config.yaml
model: "audio embedding model"
dataset: "simulated modem signals in the audio band"
train_examples: 78125
noise_aug: 0.01
time_shift_ms: 100
targets: ["symbol rate"]
num_classes: 5
embedding_dim: 128
arch: "convnext"
subsampling: 2
am_softmax_margin: 0.1
init: "lecun_normal"
steps: 34500
epochs: 113.0
Rows from block 4 of a small audio embedding model, named by matrix and row number. Rows with one number belong to one neuron. Each number is 500 + 50 x the weight over its row's rms, rounded and kept within 0 to 999. All counts start at 0. Numbers have three digits each. After the name is the row's rms in percent of the matrix's.
After each neuron's rows are labels from the 100 clips, of 14848, where the neuron reaches its highest value: "responds to" is what is common among them. Only what is clearly more common there than usual is listed. The data: simulated modem signals in the audio band.
# fc1: MLP up (model.blocks.4.mlp.fc1.weight, 768x192), inputs 0-47
# fc2: MLP down (model.blocks.4.mlp.fc2.weight, 192x768, transposed), outputs 0-47

fc1.97 101:419495458555552389528385461576386381470511515479556467458587536438460486421503475596521462425475475537455537541590578511490547405457512493519559
fc2.97 096:499429598432470439476470508386572426554490519488583520501410559446531495559461488484469574605526566546537526483576528510450545458563480462511419
responds to: frequency hopping; 100 baud

fc1.142 122:472487449566509483566527551496557459368469474478435511567536474413524492519499441655549513444479455471560557398409502420488412476458469410550506
fc2.142 123:487575479523559415611539452522481533421574472501421508467502461567510385614517487539490579459549536540456566532452522489414575563482508566493459
responds to: 800 baud

fc1.478 085:414494498567386454464512506503433401534470611516510448504540500477475524431542520467542489531487460470485491520460657505441511475477527534502543
fc2.478 076:549520495525445563549520503508535491482492441516526439471542469584469514512528544458541518429496553562496483430483524531513532581503498519587468
responds to: 200 baud; OFDM

fc1.201 086:496520498570444537419465564475586554369503430538529500559509516457565501509479530520520601613466510452487455464543543440580467473495487607531528
fc2.201 106:525602509463528442425474496570434547513483537617490523491562501512628497494528585451461492477515496517529530481534478486603509521517485469536564
responds to: FM speech

fc1.29 091:546511412511479449391504512497457479488526492518524460464566500438516495446480442618533529484532546497460445519459593501429447473545536534538515
fc2.29 112:559504453583545533491542517537463514441544480610550470449499501523499429513453605499511470417442504475561476494461511576516520581500460489481523
responds to: chirp spread spectrum

fc1.155 109:546547408507442526541525561536534497509473539432488571532486404478509505463480591456474476491460452532558617439465533458432422493505520532497520
fc2.155 099:488600511447490527479536520511450607514538491509499593530607486441421458551502400504504495401564461524565468471420494625436564596501512538515548
responds to: 200 baud; 4-ASK

fc1.306 096:529444531491456495564484546541528463519424521376544571571540392533481511471493544495499492555429415539498565478455575502454467531504509549464528
fc2.306 092:463519485447563551517474543513525491600502500475547523494555520432514530429515449499486435398544567462479457461500560586531511545364424511478505
responds to: 200 baud; BPSK

fc1.371 102:567527410487517468437486574480573539405488546505376475507624504497525499531535463476500585487474515437466432513528651539447553498444524499431479
fc2.371 126:568464420523550534533449535528493444489525481574531429507494502510451363438442542566541455475453541464522451454488510555522549487457479525445521
responds to: FM speech; AM speech

fc1.656 104:565573574528468477497489498556425452521509496466488490477507521511446474499443569414493587505464384472495521505550647450454530452477559536517495
fc2.656 099:596487435482535434475538530553495530438519415619443523476535507417422550554541564416508504426527499458579540514477506430469506578483426462492504
responds to: frequency hopping; 100 baud

fc1.722 085:493478565498457420531389498504500417414444362544486509573514519472492524589564552519527484465454564425524487438404517527493492475497476551539551
fc2.722 087:518628525493559507482494493600397576490489458576502473452609460489474492491522573529484470444491452475565534499502453472511497545565514528483579
responds to: OFDM; 200 baud

fc1.11 109:475462494489478486535463620516464434456469418487525479481597477469456514513502457527562564454431520420471480518569534519437551454500517588463570
fc2.11 083:483469547518480454561536467393534451584518490483488529542466541478455573526515505493466587516611512544466552486577447541504471525560493503619417
responds to: frequency hopping; 100 baud

fc1.223 102:521483438479523398516362538574490511412498435448541496451554523436455514512587515536454459452480504477544492445562493423526596495451511444541522
fc2.223 104:504435531434496469488475492436559429493494460482468510509425531421480554484553420485446496557517497477529449451587513516477604441564471511503517
responds to: 100 baud; frequency hopping

fc1.82 109:548502501476560497591505518531493449510409477476448445522543453548470410599544548527502473511457476398530462426515492461573452487465448502551464
fc2.82 100:463516585518535544474464499498437507435451468580517527447514584470509547483516550476460496469454445513460431567526540397448505546401505535455472
responds to: AM speech

fc1.401 105:485531563449545397456467584483644527431495496538524451571488529518523530498543521494433516421508460419479534486508492539607498455495475467415515
fc2.401 113:495513416502555417499487436512520474462573527571498440455495487428554484411423575529488515469483564528587465532479437453603538487472475507506467
responds to: fading; strong noise; 50 baud

fc1.195 102:422509506553655508565524510470520534460463516513500530400489471426438515492448474481534431438502503404472466523536553471464454423447521442443545
fc2.195 105:551544529586511476517525569535530525501547529523548443516521529604488448513604532558598512547497453495565566553488478476531412475549525455504504
responds to: FM speech; OFDM

fc1.441 107:508492457477511399526513501484480407537436541519489403453560480471515457509538423498463460501518478540569523502393460485419457491486531377461483
fc2.441 103:483577517566482485533577514533493556480550532497518462515549515517476454474555463590527514461503500556535548494374584496366535519577519501468420
responds to: 800 baud; BPSK

fc1.567 112:471622510509446489516406470556449397555450500525551527448577500506410520505449515474529574418494449424485546525560590500485532433476470446556512
fc2.567 112:539493485503492479485498481429503489609509446576451505498480458456485513549460527467499574445534557598516522578506518586432609584455464480572399
responds to: frequency hopping; 100 baud

fc1.734 107:503539522504556451443511497472517446476446529482392509538543477441445515560554461540451404521499497467495494458452538488619437548408566518483464
fc2.734 101:423601503497501522474460475550453505462560499528485550417596459433535499542519504465462521409560454490519578532508440423416556535387438489527512
responds to: 200 baud; frequency hopping

fc1.726 095:403508465499517552505516400488467519492453454463531537445462512532507551547452531479549459474499532553513511437590503498500386518502486392492422
fc2.726 098:581528536513470582573570460500529566497511522464485435504520502616464479561520538478575575497428446567526561534461422465490473583486549475552409
responds to: GMSK; 100 baud

fc1.103 092:334473489487521535535520472467564565503485536485508523512419520440515547490495558566481482509532509456567443485431466535479551444542435513470526
fc2.103 118:511556553525542587478491497515471537506506530571499462496532533544561411495539557629520526524537440509612560492500506514494440514591505474473521
responds to: OFDM; 400 baud

fc1.742 096:490466606541494430427514515565476464503614502522548426476559509478514534462489481592523523536493540474435476462483542482531514507468526564449639
fc2.742 111:462548517551482499492568409477477580460521518525525473509503471466499511579493544455458631394505496589535470493469487499457564647462493493639405
responds to: chirp spread spectrum; 200 baud

fc1.530 106:523553533476489420381466444479549398426436513507379537577529523388436484593578472555409470582495452475487457516466534436622431536484527467497461
fc2.530 105:452574494475534491450455508546465544501505462535518539379593466391512548545519452466488498380553493467462537484458502426400545542403433511527520
responds to: 200 baud; OFDM

fc1.327 103:460504576555469499413469439422412382497476471460454502570541506477501513523469565521448557611454492529509524473466606427598507464421596541519426
fc2.327 085:446530492483461526576488495520523482622484465488503491438541443461492549473562458437480503383516534489510553542486505517461588586395470504579470
responds to: 200 baud; OFDM

fc1.99 113:524491540633492542451524552574556511552542448480423451510494493467427497494469535534501482430478496424611458485567497421495493454498595588520568
fc2.99 104:511558488455506471513433570498463449540493433474518521490526508465478531458502507468527407513461506512495447513564507557503613464471470549472635
responds to: 400 baud; OFDM

fc1.449 088:570496500552547512451486591461574533552565435514496416492489483474440539471488534502546588484450541404540478454496482403488447462536599491524537
fc2.449 079:532658512450520461518467551529425519531501486487501463515573493436569462471519527508475480510570445513506460484549495544495511469445502498493621
responds to: 400 baud; OFDM

fc1.71 110:442542477499492456432461549536589469441350538544453526543669505474474543474534534475572507476528513435455436483506586486515522528454557503441514
fc2.71 121:553442441484576504531400534503524418492508429518556407502488516508491417414436472552536457500475579468482463515527533582529508469574469514468516
responds to: AM speech; FM speech

fc1.423 097:494567502522510491555393507538573397530540385419497512539571458398437505534575503510495494471397482475577488447510574497507529420478517529517431
fc2.423 098:517467519419415514515462472345554441517555490526505494590432550429482511514501466506504513539541507575452463473582558557527545441493535487542519
responds to: 400 baud; OFDM

fc1.510 094:521490467620491504495475548522490430430549455464529584574545481509478466469489532593431538513432444506552548448498468408387487425499605501478450
fc2.510 094:517484503514517436564559583470543511606514536448539496500513482531491388394509415576528477497544573535506483397459544558453511543548560564466498
responds to: 400 baud; OFDM

fc1.317 113:495540526570537368533474565490554451398485509511454424543497471501487515474481468561604481444486507469536571433413474406439387475520533385571503
fc2.317 118:501571502542505400583534457500465564480545512476434469484564436525489382564516491577515558447554499534498607488426569464379571564536512545468416
responds to: 800 baud; OFDM

fc1.308 090:438476566575490472425468510539562433580505432488451521518508484409405520538530527562472451495493525415585434482542502487535488423493613568489570
fc2.308 085:556599529458548510514491544571437494548507444475500509512578458474490534478481554487539410484506504478490481464549476523541575484506523502474621
responds to: chirp spread spectrum; FM speech

fc1.654 108:572548519515528466491417439431521417486496497510422483572523476429481483605543531537467570528461502458516550508463524487609414486523482496446458
fc2.654 101:517526558517599565509558510535498586415536481626488503474567475430566430525553576551502525441493463514527521535467512499475488617458474476486474
responds to: 200 baud; OFDM

fc1.642 119:538554545507470510463442531509472482516540414471394506520502427489467491512471485471473598522462437472489465545505558530529543536458460434498395
fc2.642 098:586605416507560532475511428522503536501533509563489542478612559553525526542548564485500552429470469487544539481508492548538465548506482493492493
responds to: 200 baud; frequency hopping

fc1.404 111:517493505456570488433501604450594536467390486534524406543626509523506444548547528439531504539471539470518470470490552437519443514402560441409502
fc2.404 131:511445482498624530494481512506530428472550477543540460450466509474503438440468545572544461512497530451579495500527502554583489460520468498470514
responds to: strong noise; AM speech; modulation: FM speech

fc1.69 099:469558504457459513440466446456478528459557575507552470477465544503553492508553509618372438402509435527500470475510488527607451498536498446559510
fc2.69 116:538501486484561491474527465492478511542509553551509439496497570497565428402536528587469539533489573548533508552504521486535493490553465438512472
responds to: fading; AM speech

fc1.313 106:547495480551478492467494558515531522397584418502526500509521479511464554617555510472556458504529503522494395479489488496451535518490530564619474
fc2.313 094:437625542438454481492442486499440510511485514486489557495534496462556514484423555490460494501574462519445430513553401529574413473464470553498592
responds to: 400 baud; OFDM

fc1.367 096:536582425491487399415535533432539510504407556561455455454591485522479467501592402455540531451495476429445444507444543542450520498442485547480486
fc2.367 093:574489497554573616488504491537518531459468500556493407509546507516520463466454632555503464428446504506515430486479532600586478596525532463509504
responds to: 200 baud; OFDM

fc1.391 109:529506540492468489421416479462480451539458440494472499477512461481464502499551543579518600517479466478491600435473549453592551513393551524551452
fc2.391 104:448581409487475516463498457533493536505604505499459535412580442475546512558540496404480509401505498467521512558494419492515466602460437474552508
responds to: frequency hopping; 200 baud

fc1.252 099:515555433459456510513432503542451430498547475508465557456561452475369496451437483483541547383465440414468541546559635579470608448456553521485523
fc2.252 118:571485461458516509452401569479442473594506445591396486562469543414463550474382582430475495447549589510519413517499545611419563545393474505481500
responds to: frequency hopping; 100 baud

fc1.453 102:430560478423466529405483453439488550484528565508530472517486544514481488521504438561429435457489417520477529444478497557591439550499489441515460
fc2.453 098:522513438466536488459541471492479491522522538551504497506496526512549431411526486566493542492469548569478454532483508474532553493479463458521459
responds to: fading; AM speech

fc1.645 094:448520536462458464475435480589464406501557456488510488445564483505430510490414480493487544502404504439506500484573555563531469422420461538587515
fc2.645 087:507483590479534475464443490422510444610513506486483459560463484409539510497478517492505552522640608520501558605544508548478541476493524518540426
responds to: frequency hopping; 100 baud

fc1.592 080:500521434516440551380439540450533479572509463532448565575549474410556508520462549511513515472497480500530559446522482427546528498554521539495513
fc2.592 113:557561438492552575475498522564442534518461491592460486494570491568529445453526567528573434473469517485508474466509526574520497527532489424459579
responds to: FM speech

fc1.459 099:460577514476491459475555589452537469536406484551512463547625519507500437545491534429477477513432441517495496460525643470560447517487465496518426
fc2.459 105:447476475552607514440487545533504455483549433523503496453517464431591454441541471612531448510519504428564471482518464534546524450515483486441544
responds to: AM speech; FM speech

fc1.437 106:513591418460488456466427464440537526496516562578438516531536513462509491533498531530416536506480476470487634530477456486552419529564478489433449
fc2.437 124:496508507498560597483540499518483548464504547633466539506525515521563411460540636569495482483488504480508518530477517530523412566516507453492516
responds to: AM speech; FM speech

fc1.528 117:582485419456518452539500539460440498526566492545426453511526496455483485530524502528469554536489485395476553534499446539603492504514415472422506
fc2.528 114:494429527564558567453550515522520545457493546565496529451514487522548454517478638602476461486422489459567468499488489537522401541491528492490499
responds to: FM speech; AM speech

fc1.162 090:483462573616493504466413557569579474510522437499431470553507477409466518537504529518490532509489485398561472466563499524512495464462583543492545
fc2.162 084:566615501489530463537487530580442522549523436513491521469592478470480550490484576483508447478507479500535482461544473531462550513461470523469630
responds to: 400 baud; OFDM

fc1.509 087:515483548487450446498343508419494385427491408544514450600591502505470512517595613539548484454458548383463502456457502505548462465474534470490529
fc2.509 092:449628515478561502432498465598400597445520512569472531450628457458558479481497561514463471428473457469515499510486446498595493556466507533489572
responds to: OFDM; 200 baud

fc1.297 087:468508547607603516513480624535535521461554529465528411447488496439451566507470553534527534479510498415527481453494425533464486388462496548519527
fc2.297 081:471625542449518483494456569537434495531489510465493403502553524447513449446560524518497443537545456476552486479569457488510449441457499479471612
responds to: 400 baud; OFDM

fc1.485 101:501478504536435523491476545546540440485409519479525456541501424536501509469547530479513556598462409603514532485445592477578495560501565545460542
fc2.485 095:495534505470484506485458524524509494551496436429580484429583507488539520467557456485458447387497490475491540481525516504445584564411462543529518
responds to: 200 baud; chirp spread spectrum

fc1.556 117:488608493404485527421491452431439520503550544495430540479498529543496468538432479557473453443504385522540589480503456522533456540550523409545442
fc2.556 117:511512443514509530529588478462489521489476535558453469517512579552492429443506496514514510492486560552465506549474513492505500512516497431499458
responds to: burst

fc1.482 099:462552524630458519513511556616575541532456522436511555503563437557519494452381522564522501499479502487508558504518469385505497368503475609444527
fc2.482 125:546483534497560558519529550528425511566478491484498437495542530451511539454461614506447384487497485410585518539486509519625445462454502470394613
responds to: AM speech

fc1.594 118:524499534418527425424537451577412511530394448487515405417584435479459539557567410564415422510479514483571386546464504494573396471522485443459474
fc2.594 091:536528608467479542565522592529494513501504463522465581480547541480539570490522503536471503434550459500422487419448534538445486549567500438481419
responds to: 800 baud; 4-ASK

fc1.288 116:419458539586466445499357539481445517428489470480513476488470500509450512441550471528452550506463465434503540448526611473469500463523493483594541
fc2.288 099:521441585462444438472464521405563430604482547485495462498426588456531534500479489497478551585512589527531518551595556540510513439518479503519475
responds to: 100 baud; frequency hopping

fc1.143 106:441522540537470457588438488562488420470475515493395448567520468449468483601499422473537529519447450501512479520527570400565433446460503495523544
fc2.143 098:495430549441505471452487538402550412548515518491462529577424533446523542483564581500458541586561579532547487470591515474522487471525530560563433
responds to: 100 baud; frequency hopping

fc1.148 101:511554491609545480369516478552498464524616490471387513471551487488448489505523387475534561385410416352485421451589612518471542454518470611572538
fc2.148 108:565484415460579454549496544567561508480521503574517536506505468453462505514403533480480483434598557543542470455493518584525565574446464575446471
responds to: 50 baud

fc1.739 084:504512403547480452410446577479516440486495516548529415552599492439536515502567442547532584417506520432485482458504642416434595420459526523469563
fc2.739 095:585538449524605523501520518578462565481534449604535491438570484533533484486529571460553463434438488458539478476494438477535476552518452481489558
responds to: FM speech; OFDM

fc1.122 108:490512611460417467502457464545557429509453555488446495517528547452441477455410512432512558511433410461502520557546674475457583473488472470436536
fc2.122 096:561510492575484474521533468504514534364496415661455432519513446489474432595528535470555613459512497592517488473491488493511528561524544540565417
responds to: GMSK; 100 baud

fc1.655 101:433569522538541499557495519517464424522511374394505495484647404505395439575468494476487486497385480515545541422575569458475482460428552447499453
fc2.655 083:409475439483463539485468540433535449595581570524525580451444522432573481410516488535445449571591556534424439553530537581500500456578474528496513
responds to: 400 baud; OFDM

fc1.204 099:558503511531471566428469465476473484528558486476475533575557458509515476537503443543482594556472459501478463531477623527552524511449553524497491
fc2.204 098:504573489467480486462493484500466505617514438503594531528577484475523585494493488455449502373559486523512547539522503536458513594401434507555498
responds to: chirp spread spectrum; 200 baud

fc1.611 101:485579516527481524470497477488456401506475492502424527547548474499486524546519479503479571546495440509483447507491614479542489543505562496588485
fc2.611 094:481580505487513512450449526562457541568508410536561511493630505496541594502529498428426453371544490479517528549502502489482557597408422476526537
responds to: chirp spread spectrum; 200 baud

fc1.62 093:495573560556453543498516521581564479458477437436529477521484440523549534498429522574502511469502520455537553574613552503484500434518481543541464
fc2.62 116:516488575442535557480532542605432526529469487462472475486598453485485501498506601538479388422457448449462476455484500491543480565483431485463637
responds to: 50 baud; OFDM

fc1.341 105:573633461490579529530525461510435527486552523455434547456483469518473433483462483506435526471540421421464484483490505480539461481490544500441530
fc2.341 099:515472529574568486547591616550512486515523569533489471521507540435507474496574515598462499521516439489560525486464521488471391523547517432531470
responds to: FM speech

fc1.593 102:527527488539505505473474562494526457547490453518332504508512497459481489467555522507525519425477502437572430475577475391595442453519590506526581
fc2.593 092:538525483425597510526446552528485483523519483476492515541508516450601475449445538524489431533509495502519440537549491589543528446434469541465632
responds to: FM speech; OFDM

fc1.457 095:422450468540413534516561557503537530518503481511586505472445387513553526375512519443467567465511435523478542505489593517460550556500483495458485
fc2.457 101:570601468604556478510530507579492576464511515559519505518613499540572450572560558507533573413476459531512539562448528565496440610539509455524475
responds to: 200 baud; QPSK

fc1.480 082:482507605509435468473366479432514422431482513553498521611585508466524479487604566526486475407498425408506521396408563458592478419423523552504537
fc2.480 080:494588484533586536463523516616457613444474440603468439423622460506482457457578528500589447408432466466535537504457527452415485605519481489470537
responds to: OFDM; 200 baud

fc1.614 102:482419505526471399470435530491492496418543398447506533398564488555437540559519549494503485473431474540509474440516495481456553426448554536569474
fc2.614 095:521489428557506488519446448407579468444545541538605501481410549533469466470497409550520562560531511559465454519539464513481500435488505525497419
responds to: 100 baud; GMSK

fc1.25 081:395502489509475540465571527447555584533440555542491485509433551418524575401428519501456564455554502540495464500422503552400556545518422496486592
fc2.25 101:505531528553566582481488482506505526491510474616496444484515516579520383474509558574593536507501476497545532497496517544515463524597517476484503
responds to: OFDM; 200 baud

fc1.243 102:579552506490448461560466534561552434502533556476519566477659483513459432502510536440492545505398474427522451436587463502518495403507481537523515
fc2.243 101:521488487600518520519561430444548459475444528524517486403463475524516523668440520495506645524491513583524478510522465474583536516504512563529384
responds to: 100 baud; 4-ASK

fc1.714 092:428510654611628521489507576475531515525508496495496481457511477442417479530459463510489507426513489383502467480478526482495430428489545528542518
fc2.714 081:480610492497535527478453591503451479560513530500475427495511549474530417423540498513518460565522500469554497499562481506507470422445499487453583
responds to: 400 baud; OFDM

fc1.561 113:579438446537465517577486428567564435597545444486501561474560537534485377427581380584534473459498443465547605519526466502563507443522493492465585
fc2.561 106:501506497480550518460448529492433465486516498519548583429479478493513513544514532516517464534544429450528584444455492536449595469516473520396563
responds to: 100 baud

fc1.192 106:613584448432583518391507400423555524463506520524443457517491466565507548609549379470520494480497525361478479474508592548419498403504429478518517
fc2.192 114:577488489502558531488620600593521565482558584523510510550535469441465497496475554558524485427502445471473428453372534515536543568438547533476423
responds to: AM speech

fc1.264 089:506504574630541514485510562547628509451494457452497447452530476445471507548447517500533547445485508407579465510492532473482506412443543588425543
fc2.264 081:496618558422452461506442546532441476507471448494519430491553495466480494459510527493467432509543464493511483480576501507520493468546531500491624
responds to: 400 baud; OFDM

fc1.63 106:493537442519489502452485469469483487490466515520461567520448506475466479505590477473554460315568514411489401493486592470447564430523468529553525
fc2.63 105:548553466471520494418496520521402534567486480520497445556600485497483528421503548518520486430489569519443450479525563568548475572506502511470543
responds to: fading; OFDM

fc1.267 094:486506523596462459409492500570551420481528548486516452521538502532533529457457475627551463542505498553458487513471546537571474476456542572510633
fc2.267 121:541515491548489453465553429483483573510522472507542479510506509503441523523481508464504556387522530589522467488488522537479566638503457532607484
responds to: chirp spread spectrum; 100 baud

fc1.198 094:433496397424458557484500455464441564509486584491503485443459560499552462495481421524422372412530487535450528531493485563572523556573440487446524
fc2.198 097:462517518478541589522515480514508528509482524550470488535520528524483437464499569540549531522486481499498525532492481531492426506565555426495489
responds to: OFDM; 200 baud

fc1.643 101:407506619448596553451489446454477579526409529469444472536431423404482500428464380508504560491451514455542498418590588413528543525532529460469554
fc2.643 097:457444489569551525484556536520558561441536563580513460483453557500470459567523493527602549592474405493574584452451482470550491505450504477490444
responds to: FM speech

fc1.64 114:420538549488590530401565444496474510506476535493475393440435532407481504572520499465434474497495447554536478468595524484502468561399540413422537
fc2.64 114:576473466610504516508578467454594525475543532559576446526441540583477483537536514537584615549463496558574515534431451495564460533534537484554396
responds to: FM speech; chirp spread spectrum

fc1.660 099:460519575478428456523474570558452453503517526435538544532601440508413534476495518492568460536485432407521389474556539451551490339545469488502553
fc2.660 097:488477495536467533476534510471565493469499560553520524444480551474561589623453563539524623508563514596570435492478541486503569554494494549558398
responds to: 100 baud; burst

fc1.245 086:521417538646478480473500491550440435416505483494469461555587508435491502486522550581519545434497443519447501521518590413523530482431513615522580
fc2.245 076:459513512498532485513461459463516468487505400512585472472503503495459518468505476511482605448481505548511512476543491443577474539484475572620454
responds to: chirp spread spectrum; 200 baud

fc1.524 112:565495457483518501504501473479541452401450496482432487574509503493507490536517562529519566587389485470481599577549618430518464491489566490463388
fc2.524 106:490495436468488493520533538594555447443536461499598606404557470440519548499478456464420481439435480523537397468545478460511598449497469589591507
responds to: 50 baud

fc1.287 103:474571483444468406563373506555445463513477427518470570457636466503381529467429480529494573488394452386535533492529634592510570408523518538550553
fc2.287 084:505477529403499478458512488440472495653486501443482577536458471444476520446465517406439509456530612478413506589486515558400499534504438429473466
responds to: frequency hopping; 100 baud

fc1.135 108:605452454487485523450411590414552515402522497518493468539587493472473465514507461528516572486461491467520577456523555450499567489508504498362430
fc2.135 111:503406423506606552507515549504492468534497457589504519470480567470495461411469541503502435506487565418575494467527452559518461469525429538455541
responds to: FM speech; AM speech

fc1.189 090:541479411573486477431484525558458433533521506503492441536594508477519555478432514626530542550537542546451472530436575437474548479497494520524539
fc2.189 119:564531441574578501479523515519442546479523471596589493429482516509448462519463612454509459420462508471560463532482485571525509572472415462485546
responds to: AM speech

fc1.599 088:440480391477535475449528500426358528483552458486446455621472526446526598548511461570470582493531510574473572518677423534474493575505452461482442
fc2.599 110:526397527437471525491440561478539431518499519484498460499437595525501498528454578459489457585458513453468460548535532527487496435502473501454531
responds to: OFDM; 100 baud

fc1.575 104:494515535524430462519447506499445461518474481481501567571600515494325507446439461519539592538465392473515533468485624522532452458542426482529527
fc2.575 089:593469449481425500508490494447523510444501425576507478608444514442509524514413474528481586547602587568482515498586521499496518497505438553502427
responds to: 100 baud; GMSK

fc1.216 098:503565532600434513485525543491512423501633496431543626567601495461503420384427474565459565454440447529559497468533616491478555416509567537493450
fc2.216 105:461500378481551472484578518491503434567521578464534487488503447477578466455529438621525454463476538507543444409440540567477596469550510455455522
responds to: AM speech

fc1.58 096:505613500515438559505444551530547449488482547481555508487575467494457467443516450578419489476351396551511547461566535544382478494513536567502541
fc2.58 096:526527443476438484502470501452529423566544531544512541533487423484567465514556470547491545538489521544537483509499558481479543407559529424509479
responds to: burst